{"train_examples": 395000, "image_size": 32, "crop_scale_min": 1, "translate": 0.12, "activation": "leaky_relu", "block": "basic", "upsampling": "nearest_conv", "optimizer": "soap", "beta2": 0.99, "lr": 0.0034, "merge_dims": true, "ema_decay": 0.995, "final_lr_fraction": 0.05}
Rows from block 11 of a small image denoising model, named by matrix and row number. Rows with one number belong to one channel. Each number is 500 + 25 x the weight over its row's rms, rounded and kept within 0 to 999. All counts start at 0. Numbers have three digits each.
After each channel's rows are labels from the 100 images, of 14976, where the channel reaches its highest value: "top examples" is what is common among them. Only what is clearly more common there than usual is listed. The data: pixel-art sprites of 400 made-up characters on tiled backdrops.
# convs0: first 3x3 conv (model.decb.1.0.convs.0.weight, 64x128x3x3, each kernel summed), inputs 0-127
# convs1: second 3x3 conv (model.decb.1.0.convs.1.weight, 64x64x3x3, transposed, each kernel summed), outputs 0-63

convs0.26:535535476507470521493520448483504490468517486507458494501516461492538492507530531489525511468405521522530530484491510493485529490486483508481528459516582494514519537510453516434555493523499539493489503497474505539470542494494523479507536523514495481527497520508496514512471477497506511478500472470491517533462550489492501481527523501517480497502513497512499494513490495498494491473474
convs1.26:491493495450515512475464499496503501457540527476501505520460440518550440485500499514489542482518441533529483511497544496519481508490509472513477545487471484517502498479503508499524485503511489
top examples: red

convs0.22:516473536527481512528487504525489525484512496493497503475510530548509486521500468491496460522589479550523494508559495476484549452492524526506480491489500480493498475488523500519504472481501512510490486475489529488514494491467488491479506513459583510495513485491482469527485487428502493510506543488493474500492489479506447502510497524505512536452491543477482536489495528478498517536532
convs1.22:535487502503586495522514515492514518495485485499493518479508506530497517472497513500511504547493485507499492482502495455470495483519521507507491466506507552527510487488481398499525527497461491
top examples: large; white; black

convs0.0:474505485481494506496451524511472502510525469497498496575494499508491458442455500461482482541489500552513475502543522521469473461548506479484475513522477543507505508483560507541519508510475441516486492489496498510514510471496541495509491491487499493471451485519500476495512464525496514501469546485493487480514480455487482476503514505503487490522493523471538473537523497465553495484491
convs1.0:516465535508518491509500504488491532496480503440472529464487505508496524470519463483494499487469483471458484537511506493490487449522503530458475488465519511478530573483491495507533520470487475
top examples: large; white; black

convs0.39:528472461464524476477514497509530487477503489506444577476491478544493452477517478505485545502429489507515538534532492466483519488505482464530494507464500519526459491499487502481481480473520511471516551503519484484499502483499467480564446511516510529463513511500506489516495527497463524500499512495479518515462453504528477551497495495489523499485489483495496475530497507462528506508488
convs1.39:490522448553464500502496452498456464522476476513503508499495507508452504505490501488493469571504512452490478510504450521465501485498459481476498487466507504492505454507495496491527474521516507
top examples: black

convs0.37:487496517549505515517444520497487509521492514499535448497500488434512615508478499510507464494481516509481453523517499533513489492518507532514507494512487484392537499515481514517522506529455487473466470530497517526492488504488484516498525508523526486489499491513489495508496505489500521514518476491485490454521502489484467478495490532469526518529486497497489496476494524498538496471490
convs1.37:534469541573569513503499539497557539481495535474549527500501502481486515497528523483511516501509521551498488464516499489542482519465489503524497497516506502493514493507500488517495487497478521
top examples: red

convs0.23:470545523515490486510504493513489508509500511497466510447557476493503495573480507494540510449472501530508504466494505511493475492478446457482479520546501502551510491508525503512443484507498560533477501486509498496493455498485563507512505501539508527483523516492495521472465538474485485496529571488501473492498500501499460512486494491505516493506488527499497482472557524497504531534486
convs1.23:506510526488490519502488482493486543490475497482490561475490490500477556474499491429502510499494477477467525492574474488516509515509501491499483456498467544503455497505471459498518482488488504
top examples: red; large

convs0.61:489463546509459552499531543503484488515485490515538500487509467487594538517512477504505521493470505533499491504513497513534531502597512517504519483527485487497498520480508529500507450513464504529485484531497532509538504484475552491486481519496490533494488473533519503521563513482496510488518541512498496481504515511496514512501475506509552522505488517481543494503541490486528522493501
convs1.61:524519517494528512498512514509511507517480506453500587523494522515465534472454495489500514483532519450494494562514497501505495480482518466486512432497485522474510531511493532494505487502483499
top examples: green; large

convs0.52:537500498469523487506513527490478503490537500420480525475551496505496471498556476512510517502554481510518496482490438469512541513508503536493523502495529465466478479482456492557474463509499514500486493497563542462499540510544504476493494517470500507503497518485535531497506501485498502516512511483548518528526563500488486524540488486505487487455482490501514525522494488500479510524512
convs1.52:494525497520468514523501485507477491507493486475526481521480500499471491472492498518540458533490491459506512519475482457503495510493452522493494528455518505499525480557523501487420487531555504
top examples: red

convs0.36:552568500499471440525494461490484479506536467543508566518453503520488505467543481535487531466472508491528535504471527438487485514513470500514480532499550528502472538452477525479515507511506504493546536504496499514474502473496480486542479511466491496475513508493528531500514478464484492498499497521484521488455523482485490518510534475515484481487514491507499519486484513518528498485476
convs1.36:463508497490496492504505485531489457473513491470476487515483492469484487556450503518523450574483479442527477476493474492494504523502484512484506467476482483493508477519548481496509465520507479
top examples: black

convs0.15:521480505483481509508495550495509488452518500458475515509504501516615499435518482487539516565467503532531561475477529508487537522534519467502522503489490511516486488468470549468509524490512460503548517512467490515498488516488502528478528518508469477531515510523516516503498482511504493499493487503523508493544510479531509471493500481489445514515499487504504511469491477516493498500491
convs1.15:489491475525495510466483493518514490441513496507489558500536525498517479527494450495514516493495508516506491459480520451531479592503486501509522529519537509545516502501521516508519492504509479
top examples: green

convs0.6:548444451496500492500474514496518486494498509471487512488577463531497461536537503504519485472548482480545513486494514488476549485451507475482520507477530496509472486498459495518496516482526512508526557501483495517499537456483511483535487488497512505548454536485514502529482487504488504539534501506511527500465552495499507510542521492541489486449487489466535495528498499509488504482508
convs1.6:492511467467491488477514486504476526523529496479517489503464517465446484490495515486471495531521462472533506541493468461479499542515470491500519512462505497460504435497526535501522474520528534
top examples: red; large

convs0.41:508495505476516484458496514495514514483528490525490536499465512543483430492507491544498513504416484486504511504472497467503498515507549537546509501497455493496550495495489495513484499476520494503498480503484496505466431542544510478540495501511490496536536557492519480464480493524489473499488504479540465518505529493543474514549515487506493481510455500496487534538492492525471477483502
convs1.41:487511457496455514485482465507486471506465471441553475516490494516471460524477509478537461460498515474498528510471501507499503566517479514508492526491485492489533472537495482495519469513501510
top examples: black

convs0.7:518470490529531489475500505472500507481467512504488490514466517473466562512535486567489500510541496441516502501442508448487495487505514506537494518448482526510518523507468501540515500475511501483502500490492480513486501536480456480527433502530475504522513516529500497565486531478521486506481472520487562530487501501521489495487541465509489486477465525470492457488483502489493472507509
convs1.7:498501502534528489452479496520516509446512533500517460507495516479480488492491471491473487438487464504544514462479514438512462511510524507481500515500507487511509506463526507428509482508519488
top examples: yellow

convs0.11:534494490502537477494506516484493507461497517480481519508507535522480467483503489510499515529495515455487512503484527497481518533482494499486533500469538516498520503503478492485492519486528492494435491525505478573494501517532478565526486538491501493470498532520451495498511490508495455474480478490454519480542539525456496483493527472574507512497524500587519515459488491511496489478492
convs1.11:486517476478517496495468475479487497508508493538460447494510474499487495479487487497527436550460502474549520523511451535493532541493493547505507502452496492518502515511505512472529475503515473
top examples: blue; yellow

convs0.2:480517504492483519496499507513486512486512489488507505499535500486525493489489513487504493511412503524513501499507651550458485480499487455510469500511490609494508533481535502522536534534491494503477498537493531497518483487476496480476520493485507531524481490512498503489511509503511486487482494497478491490497481522489492499502501528497505505500499505500493521498510520473513539496522
convs1.2:501416488513517534523500518455501513503472489456471497512500496536533493480494511477487500489509512491461484485491495510445511455507499520478496489511525528454512484495482495504539507427487484
top examples: white

convs0.20:493501503512480531483482535478524505466505494505545555523430496524531491487528481507478513519440514470505491526460527467472539486553528525520502485440511543515485537489462502481561520531511445476484495493510487498531521531484518470493486488497485469476495471510551504505462485495528521506499477479489552471479514508480513528539478488494490494489516485488498516482486499502515464485489
convs1.20:502534504500523490509528497523515492435553520495489447474472516530498486485495423485512487511485525487484492441485473495510526479507521525478475494507517495503502474503549508526522462495510466
top examples: orange; pink

convs0.9:496503505489482484499516497457521479428486494516508593509471503552497510504513509513497515478540478494530536508496412494466511477477495497493494489492488396474488475516510490472482508403520495516510510509514491504492511478511494495518499524516479502503499516496499506485498503510488480471527481507484521518478520488501487514492495453540490450479506515509503472487506485502519519496482
convs1.9:483506464513484499490507464472461490494509468487505499519471511486447500481472513505508460538524491436492486507445457491473500486493472519503521492450515488472519457548488494483487482469532512
top examples: black

convs0.60:521552497467522511484487506421474522385495489492515488516497501510489504499532500500507452489489528475498479533506555468469512503496529517502537504467501511503479553508483518494529521435504510549532530520488524524451508534473505513528498506495515523540489514502490537508501492505498518489498493507503502493484499485516502502506534460512485521467527472505489532473528504523507531506498
convs1.60:554509522561489510530499497523522508470528526491505466463454530516509475529530456510491522530491479505514523518496540487511517505538516497541458517549495483499522539476512499477523496500511482
top examples: white; large

convs0.25:508499505487521498504486533523487494516475483508533452505479484464504469511466505502492482498553490446482485504495489463519494501507488473534476590498498514539509475488518493610520495524442539497468488487500510517509485483482497502480489513523503525483511494534512509493489495539523510524499456524502483479532511501466495468480472536486518508478481498495507523460511507512541483479556
convs1.25:501532524515509507435540497516515510528480511489519488517493556488530520495539508471502533507507527514548488516503476435511465502506532538459523500516490531521493520521490520470508538511475515
top examples: yellow

convs0.34:501498498437511515485468497470430355475491509492511494491510497436501524508493555493489543516491572468470482528501497514451454512528512510496516514465512510508506513524494510505501465414505525498509489516507512509486494535500520500513506496490508485500493491518507494506506519517498498536488503477491515490499487497498474494501505507493502505503496494491479515491515509499517494501517
convs1.34:391497505541476544486498486476512467482504535488485498504508513507504512475507532479501525474493479521508521516518545478499509507500488528504555503505500508503503473503515506440513461528506511
top examples: white

convs0.44:529486481520520486461519522501531585491506498501491480499497492493482484492538489529519500519548493489498514480494471467545523573503519529494515507501500462443445491511463508520469457486526497519470526490528524540493492525466486513489509477495537482534486513493558557496505496480509545483493480544478502532534494478510496509470493475504477480478531478508526520463484487510479491512507
convs1.44:523540529472496486529480500496517505487527494530517501494497533470517476518486494525461532533480479534515504506502521530559491484506526501529505531532517525562518511472514527517501517527571482
top examples: large; white

convs0.51:488488542549476510516463517526486538509515489478489502494526528531488485493486481474503469518620482521525485498540509502502482481477506468497458523566491484455529410511464500473427484486480499499500490512510451493477479490484492489481508497533454488479495494478480483515520479506482489492497511495500485503493487533499472487491501512506496486498484510461495518505502490489521522485497
convs1.51:460491496452441474516460505480471559508476479471505504516532474478504526479509498494500477470510505466484486492518494531543515484481500458459506481515462505492454521529469533524491507499495523
top examples: large; blue